{
  "horizontal_flip": false,
  "norm": "groupnorm",
  "activation": "leaky_relu",
  "residual_init": "none",
  "beta2": 0.95,
  "adamw_lr_other_params": 0.0024,
  "batch_size": 128
}
Rows from block 3, named by matrix and row number. Rows with one number belong to one channel. Each number is 128 + 32 x the weight over its row's rms, rounded and kept within 0 to 255. All counts start at 0. After the name is the row's rms in percent of the matrix's.
# convs0: first 3x3 conv (model.mid.1.convs.0.weight, 128x128x3x3), inputs 96-99, a 3x3 kernel for each
# convs1: second 3x3 conv (model.mid.1.convs.1.weight, 128x128x3x3, transposed), outputs 96-99, a 3x3 kernel for each
convs0.60 108 [135 150 101  92 175 135  83 140 197  80 144  96 144  53  67 122 118 137 139 114 136 119 112 143  87 123 171 131 169 153 120 134 101 113 145 120]
convs0.61 092 [128 186 142 112 202 207 161 241 134  60  70 122 101 133 106 149  79 138 154 113 124 135  85 181 150 135 106 185 133 154 137 153 140 142 101 120]
convs0.62 092 [106 188 141 202 230 168 132 189 180  86  93 176 179 158 153 188  67 112  76 113 191 108 162 203 130 119 112 113 104 135 133 104  84 146 167 157]
convs0.63 103 [162 160 142 170 209 122 138 156 131 169 119  99  86 151  93  78  83 155 150 133 130 131 157 196 113 126 147 128  86  73 167  69 111 130 104 176]
convs0.64 115 [209 150  81 138 132 125 153 148 108 137  69 142 100  81 150 150  60 134 158 112  70 158 122  92 167 101 131 111 136 145 117 158 110 100 165 113]
convs0.65 118 [113 155 116 146 138 147 163 112 118 158 140 188  94 122 163 113  83 113  93 171 125 130 110  76 137 121 122 161 118 145 135 144 144 150 104 134]
convs0.66 086 [110 178 112 123 192 110  87 117 124 174 150  90 143 163 147  50 108 109 122 169 104  87 103 135 130  79 112 115 180 125 135 133 104 131 158 127]
convs0.67 105 [107 139  88 166 153 160 163 161 184 177 145  54 148 134 109 134 116 117 113 122 104 149 122 155 126 138 144 125  93 163 125 193 178 105 113 218]
convs0.68 108 [104 135 120 128 149  79 137 125 157 112 135 120  82 112 140 142 128 111 126  82 107 150 151 118 161 123  95 106 147 127 128 121 128 129 115 103]
convs0.69 095 [131 118 137  93 177 123 126 119 166 123 166 101 188  73 110 163 138  50 124 122  77 113 151  90 139 129 100 179 116   2 115 118 177 132 130 132]
convs0.70 093 [115 109 107 140 146 165 116 188  69 179 107 143 127  92 191 119  94 130 133 168 143 163 189 143 155  95 122  71 176 133 110 122 109 171 100 163]
convs0.71 096 [155 121 155 150 167 144 112 201 163 123 155 201 112  94 203 136  91 155 106 154 137 103  84 169 127 101 177 157 102 109  99 130 107 106  99 150]
convs0.72 098 [ 92 167  92 145 125 132 130 138 115 177 124 157 114 102 158 139  88 155 126 135  62 176 157 116 124 128 121 142 167 169  86 135 185 123  95 173]
convs0.73 097 [ 80 122  94 126 117  85  67 127 125 117 104 145 127 130 138 173 106 123 173 176  99 142 173 152  97 122 161 142 117 170 175 131 144 131 112  92]
convs0.74 081 [158 129 153 100 146 138 139 154 147 119 107 147 107 173 178 152 171 152 102  88 111  84 114 113 120 148 131 146 119 137 137 141 156 128 170 192]
convs0.75 087 [146  97  91  86  86  89  78 140 124  88 133 115 127  82  57 135  98  41 132 150 146 131 160 159 127 169 147 184 149 135 153 144  86  88 103  99]
convs0.76 103 [127 131  90 148 120 124 130 133 115 180 102 150 156 150 109 124 144 117 143 122 109 144 105 159 103 148 129 146 130  99 120 133  88 136 146 133]
convs0.77 095 [140 135 112  95 138 140 125 121 132 156 157 132 110 133 163 112 119 105 171 112  94 161 153 108 141 164 190 149 124 131  94 107 118 127 132 172]
convs0.78 100 [ 75 143 164 132 165 122 135 112 137 118 151  99 114 153 163 146  84 104 109 102 119 162 129 156 101 131 150 146 140 125 138 112 104 113 128  91]
convs0.79 091 [229 190 156 139 179 126 127 189 125 135 140 188 103 135 162 143 104 109 141 123 136 157 127 118  83 164 159  63 136 122 153 106 128  90  99 116]
convs0.80 104 [143 104 115 141 150 156 113  79 149 157 162 173 117 112 202  81 136 143 131 116 143  53 135  81 139 115 137 154 143 113 162  76 155 126 140  67]
convs0.81 086 [137 101 128 121 161 145 148 184 158 110 105  90 159 127 113 143 164 141 142 135 125 201 111 138 145  96  78 172 130 129 112  70 110 189 128 117]
convs0.82 091 [113 121 139 185 154 157 107 194  97 117 146 149 129 119 127 177 111 134 130  95  85 155 111 143 157  65 139 149 132 170 135 147 148 185 117 103]
convs0.83 097 [137 123 119 147 130 145  82 157 139 121 214 107 199 147 144 166 194 106  72 165 177 138 140 108 146 106 110  58 137 180 117 123  66  99 139 170]
convs0.84 098 [168 103 129 150 187 175 130 136 114  98  91 126 155  84 114 174 139  55 191 159 124 152  89 147 138 110 118 114 122 196  52 118 157 110 126 136]
convs0.85 103 [119 135 115 106 219 101 133 174  85 174 177 137 137 138 192 100 128 237  97 141 127 127 101 139 102 114 173 120 101 123  75  78 101 134 125 133]
convs0.86 106 [106 117 135 145 147 152 125 135 124 175 147 102 209 149 173 134 111 121 133 118 141  98 122 110  99 142  87 155 213  96 113 147 136 132 138 129]
convs0.87 098 [106 159 144 148  92 138 152 122 148 136 133 111  41 124  90 122 141  91 130 133 135 123 134  93 192 160  97 107 158 170 139 114 168  71 104  93]
convs0.88 113 [155 136  70 127 140 135 117 190 129 124 100  91 134  97 129 129 153  93 105  69 130 106 129  78 155 130 132 104 100 109 103  77  53 151 119 104]
convs0.89 095 [ 97 134 117 141 184 106 146 129 171 145  80  79 145 151 122 163 121 159 125 126 203  94 164 112 119 125 138 133 188 143 125 153  82 141 145 181]
convs0.90 103 [142 126 120 122 172 138 127 151 140  55 116 141  67 178 150 220 157 116 143 112  74 122 111  93 127  89 126 136 151 131 201 182 193 127 116  95]
convs0.91 097 [165 111 103 120 140 144 178 205 205 156 144 141  85  70  91 137  80  96 115 127 132 159 126 109 135 141 150 114  68  95 185  93  57 129  72 184]
convs0.92 095 [127  90  75  80 124 146 157 120 175  92 110 170  76 171 160 118 156 120 151 106 200 213 187 118 158 152 154 136  82  90 164 185  70 138 166 166]
convs0.93 117 [102 134 105 147 126 175 141 117  96 135 132 111 200 158 121 153 111 186 118 155 183 144 110 133 104 146 135 100 104 107 104 127  88 153 152 104]
convs0.94 098 [104 145 105 117 190 171  95 185 136 141 104  76 129 128 114 127  95 106 122 130 144  86 150 143 143 148 138  74 112  59 127 140 117 180  98 150]
convs0.95 092 [ 92  99 170  62 188 110 147 150 106  65 130 109 179 152  87 159 128 100 143 110 185 115 212 218  86 163 213  79  99 105  79  88 109 152 170 142]
convs0.96 107 [122 143 111 130 138  78 117 182 134 108 158  84 152 123  95  76 105  70 144 151 129 163 143 151 158 125 113 135 127 137 135  78 117  75  98 173]
convs0.97 091 [157  99  90 164 156 115 108 103 126 122 152 102  51 184 171  62 168 180 123  69  85 178  55  89 176 135 135 131 114 113 153 176 140 175 103 139]
convs0.98 091 [116 133 121 110 102 129 102 122 119 154 123  84  91  54  49  92 136 159 138 141 158 148 168  76 111 105 116 117 139 144  78 110 116 131  77  91]
convs0.99 096 [109 114 163  89 113  99 109 114  92  95 158 184 116 133 161  77 149 102 123 152  65 167 148  81 146 121 186 156 153 145  71 100 118 108 165 102]
convs0.100 093 [141 133 102 117 120 140 125 152 100 138 156 149 145 103  94 106  94  42 195 106 148 136 147 177 152  93  61 125 164 185 126 172 142 138  97 128]
convs0.101 110 [122 114 149 139 148  82 128 123 142 105 112 148 123 103 167  94 105 171 132 112 174 102 104 157 107 126 106 130 168 181 183 127 168 130 135 100]
convs1.60 101 [156 100 111 152 104 115 151 135 143 144  83 135 125 148  89 121 103 144 122 140 164 100 104 133 129 132 158 166 160 161 133 101 121 131 124 137]
convs1.61 089 [111 127  98  90  64 167  79 132 108 162 198 143 123 177 112 148 235 159 154 200 122 106 170 119 138 188 179 146 136 163  81 127 134 130 120 195]
convs1.62 093 [221 106 162 125  55  94 145  73 123 147 124  84 113  61 111 173 125 135 155 156 106 123 139  96 151 154 152 164  89 127 135 148 133 128 157 175]
convs1.63 105 [104 133 144 136  37  97  98  92 138 168 119 131 129 153 151 144 127  91 169 130 125  87  82 125 141  75  43  99 173  84 168 157 123 151 138 142]
convs1.64 117 [ 96  85 158  83 117 119 131 131 133 154 119 122 151  87 107 114 179  91  47 122 153 156  93 152 137 138 106 125  52 127 167  97 106  98 159  90]
convs1.65 116 [147 222 135 116 158 175 132 162 197 127 130 164 135 132 152  94 118 116 136 108 129  99 162 136 167 116 168 135 142 119 110 143 108 126 129  73]
convs1.66 089 [124 185 203 162  67 141 163 125 196 180 164 147 140 121 130 181 150 135 177 203 123 134 145 113 122 112 156 122 159 107 120 154 165  68  96 122]
convs1.67 100 [  5 131 143 135 146 139 157 119 143  71 122 151 143 120 116 130  75  78 122 175 158 141 202 177 141 161 174  81 136 149 100 132  75  83  93 144]
convs1.68 112 [164 175 146 105 172 167 155  78 178 134 136 154  86 138 145 109 176 171 105  91  92  99 101  54 161 140 122 136 113 150 192 137 122 127 110 137]
convs1.69 099 [137 175 191 171 131 153 146 170 176 113 149 146 120 128 163 121 131 169 146 143  96 114  98 132 168  73  94 161 118 134 111 123 141 135 174 133]
convs1.70 100 [ 67  84 117  98 122 116  92  81 143 152 134  74 148 118 168 147 120 165 135 101 115 121 101  87 120 105 121 139 178 112  78 129 140 102  51 130]
convs1.71 095 [178 122 163 138 169 172  83 140 114  70 103 106 136 108 144 161 114 117 116 122 108 144 126 197 102 119 134 119 120 172 122 134 129 105 174 105]
convs1.72 105 [ 56 165 114 125 128 123 157 139 129 101 148 201  72 114 135 162 155  97  99 126 126  96 184  88 146  85 128 118 167 144  89 111 130 168 105 124]
convs1.73 095 [103 128 138 149 118 146 146 145 130 133 185 139 158 170 223 146 182 183 147 162 191 159 143 154 150 118 116 144 155 106 114 139 114 136 122 105]
convs1.74 090 [143 152 102 142 115 152 172 185 170 133 100 151 108 150 117 106 128 132 119 130 138 205  99 169 159 124  95 119 159 104 102 109 143 101 117 128]
convs1.75 089 [ 84  72 100  75  72 142  83 108 147 131 107 172 125 120  95 155 149 168 126 145 113  93 101 108 169 144 183 142  94 145 134 125 172 158 138 128]
convs1.76 105 [116 122 152 103 116 133 134 151 134 117 112 128 121 155  72 138  84  86 142 101 105 138  98  89  98 103  98 188 126 113 112 108  99 151 147 134]
convs1.77 104 [135 147 136  91 151 147 138  99 157 112  83 105 140 180 143 116 124 106  74 123 139 109 171  95 151 158 128 126 117 101  85 118 130 108 131 134]
convs1.78 099 [130 127  83 161 104 113 107 161 133 140 104 151 127 119 144 125 101 109  97 135 174 103 134 160 140  84 120 107 144  90 136 138 101 108 159 139]
convs1.79 093 [152  60 105 150  96 128 127 110 118 125 157  74 140  70 124 137 152 142 132 125 175  70 158 117 121 134  77 172  73 143 151  89 104 131 191 149]
convs1.80 098 [156 140 198  87 118  84 108 115  91 116 108 114 137 134 127 112 117  77 119 126 131 177 100 173 160 136 162 145 146 131 139 147 143 132 136 154]
convs1.81 088 [ 87 123 185 125  98 138 160  98  62 146 184 117 105 176 125 130 197 102 155 122 151 142 196 126  70 108 133  95 103 114  96 144 190  45  70 107]
convs1.82 093 [119  91 118 144 118 110 131 186 137 158  95 136 122 140 106 153 123 187 114  94  95 156 116 153 219 184  93 141 122 156 117 109 111 122 157 122]
convs1.83 097 [136 172 125 114 126 135 161 129 192 103 130 117 105 191 161 164 108 174  98 134 135  78 152 108 139  94 208 119 197  89 168 177 104 159  97  91]
convs1.84 099 [173 125 150  84 103 137  82 137 148 110 143 146 122 135 141  62  82 122 194 101  88 105 133  80 119 125 158 153 100 129 121 155 179 120 131 208]
convs1.85 101 [162 150 138 202  81 172  99 138 171  73  87 158 109 152 141 135 119 151 118 103  66 116  90 102 137  78 106 198  97 139 114 166 133 157  93  95]
convs1.86 107 [175 161 182  79 185  61 127 104  94 145 131 114 153 110 165 149 194 131 181 142 112 108 138 102 104  68 125 116  89  94 130 100 149 134 101 112]
convs1.87 095 [103 155 110 177 118 137 118 129 147 165 150  97 169 109 154 193  98 139 144 157 134 168 173 132  84 148 134 111 108 129 146 151  91  94  52 114]
convs1.88 109 [181 125 152 135 137 141 134 104 160  89 182 129 117 158 154 120 130 103 148 117 135 136 153 142  39 121 123  87 129 118 134  98  93  67 110 130]
convs1.89 096 [173 103 117 167 104 154 191 108 120 132 117  93 152 103 118 132 142 152 105 132 103 105  93 129  76 153 127 120 148 135 131  90  64  92  54 118]
convs1.90 101 [125  68  82  86  72  57  91  69 101  76 138 104 123 100  96 107 141 126 120 127 148 152 144 116 174 129 146 125 165 179 100 164  76 129 140 128]
convs1.91 099 [ 77  54 100 105 146 138 126  96 142 117  50 164 110 116 136 102 187  70 119  97 132  85 150 132  93 115 116 114 127 109 152 117 143 150 197 159]
convs1.92 093 [ 82 107  50  99 119 149 105 138 124 138 151 194 128 149 163 159  86 118 181  91  87 182 114  58  75  80 156 115 105 160 159  46  83 231 162 125]
convs1.93 109 [103 111  98 101 131  94 130 142 158  92 146 107 120 155  31 117 115  93 140 132 133  97 163 126  96 102 140 127 126 148 127  99 130 127 169 116]
convs1.94 100 [114  78  78  58  80 109  80  70 111 106 131 107  70 109 127  77 131 146 127 101  73  34  70 108  96 132 170 128 107  88  85  93 101 146 110 126]
convs1.95 092 [186  99  91 149  95 160 153 121 129 139 141 125 121 126 145  98 130 121 100  93 107 131  72  79  67  93 132 144 143 150 147 149 155 136 188 131]
convs1.96 099 [151 141 126 138 115  80 137  84 139  98 159 157 142 131 111 122 175 123 140 157 136 162 129 162 104 128  62 111 143 102 153 174  43 151  83 151]
convs1.97 099 [177 175 129 128 180 134 131 110 212  94 146 150  87 137 135 140 184 181 141 140  40 129 180  79 115 121 104 128 185  77 105 170 126 136 120 128]
convs1.98 097 [ 77  87 154  76  76  99 125 152 107 131  93 109 169 142 105 140 101  98 131 134 119 109 133  92  73 103  84 166 196 110 128 100 148 179 131 104]
convs1.99 095 [110 101 173 129 155 118 147 163 153 113 126 203 148 158 153 160 138 171 160 143 161 182 147 157 161 129 133 138 100 169 120 113 152 162 139  99]
convs1.100 096 [176  94 147 140 163 139 126 125 156 136 110  99 166 134 143 127 117 135 150 130 167 115 137 117 153 156 112 158  85  70 112 128  82 143  93 122]
convs1.101 107 [102 126 109 182 122  92  91 102 120  72 196  86 144 136  82 170 154  93  92 104 116 122 165  85  61  93 139 186  96  96 162 120  97 108 170 105]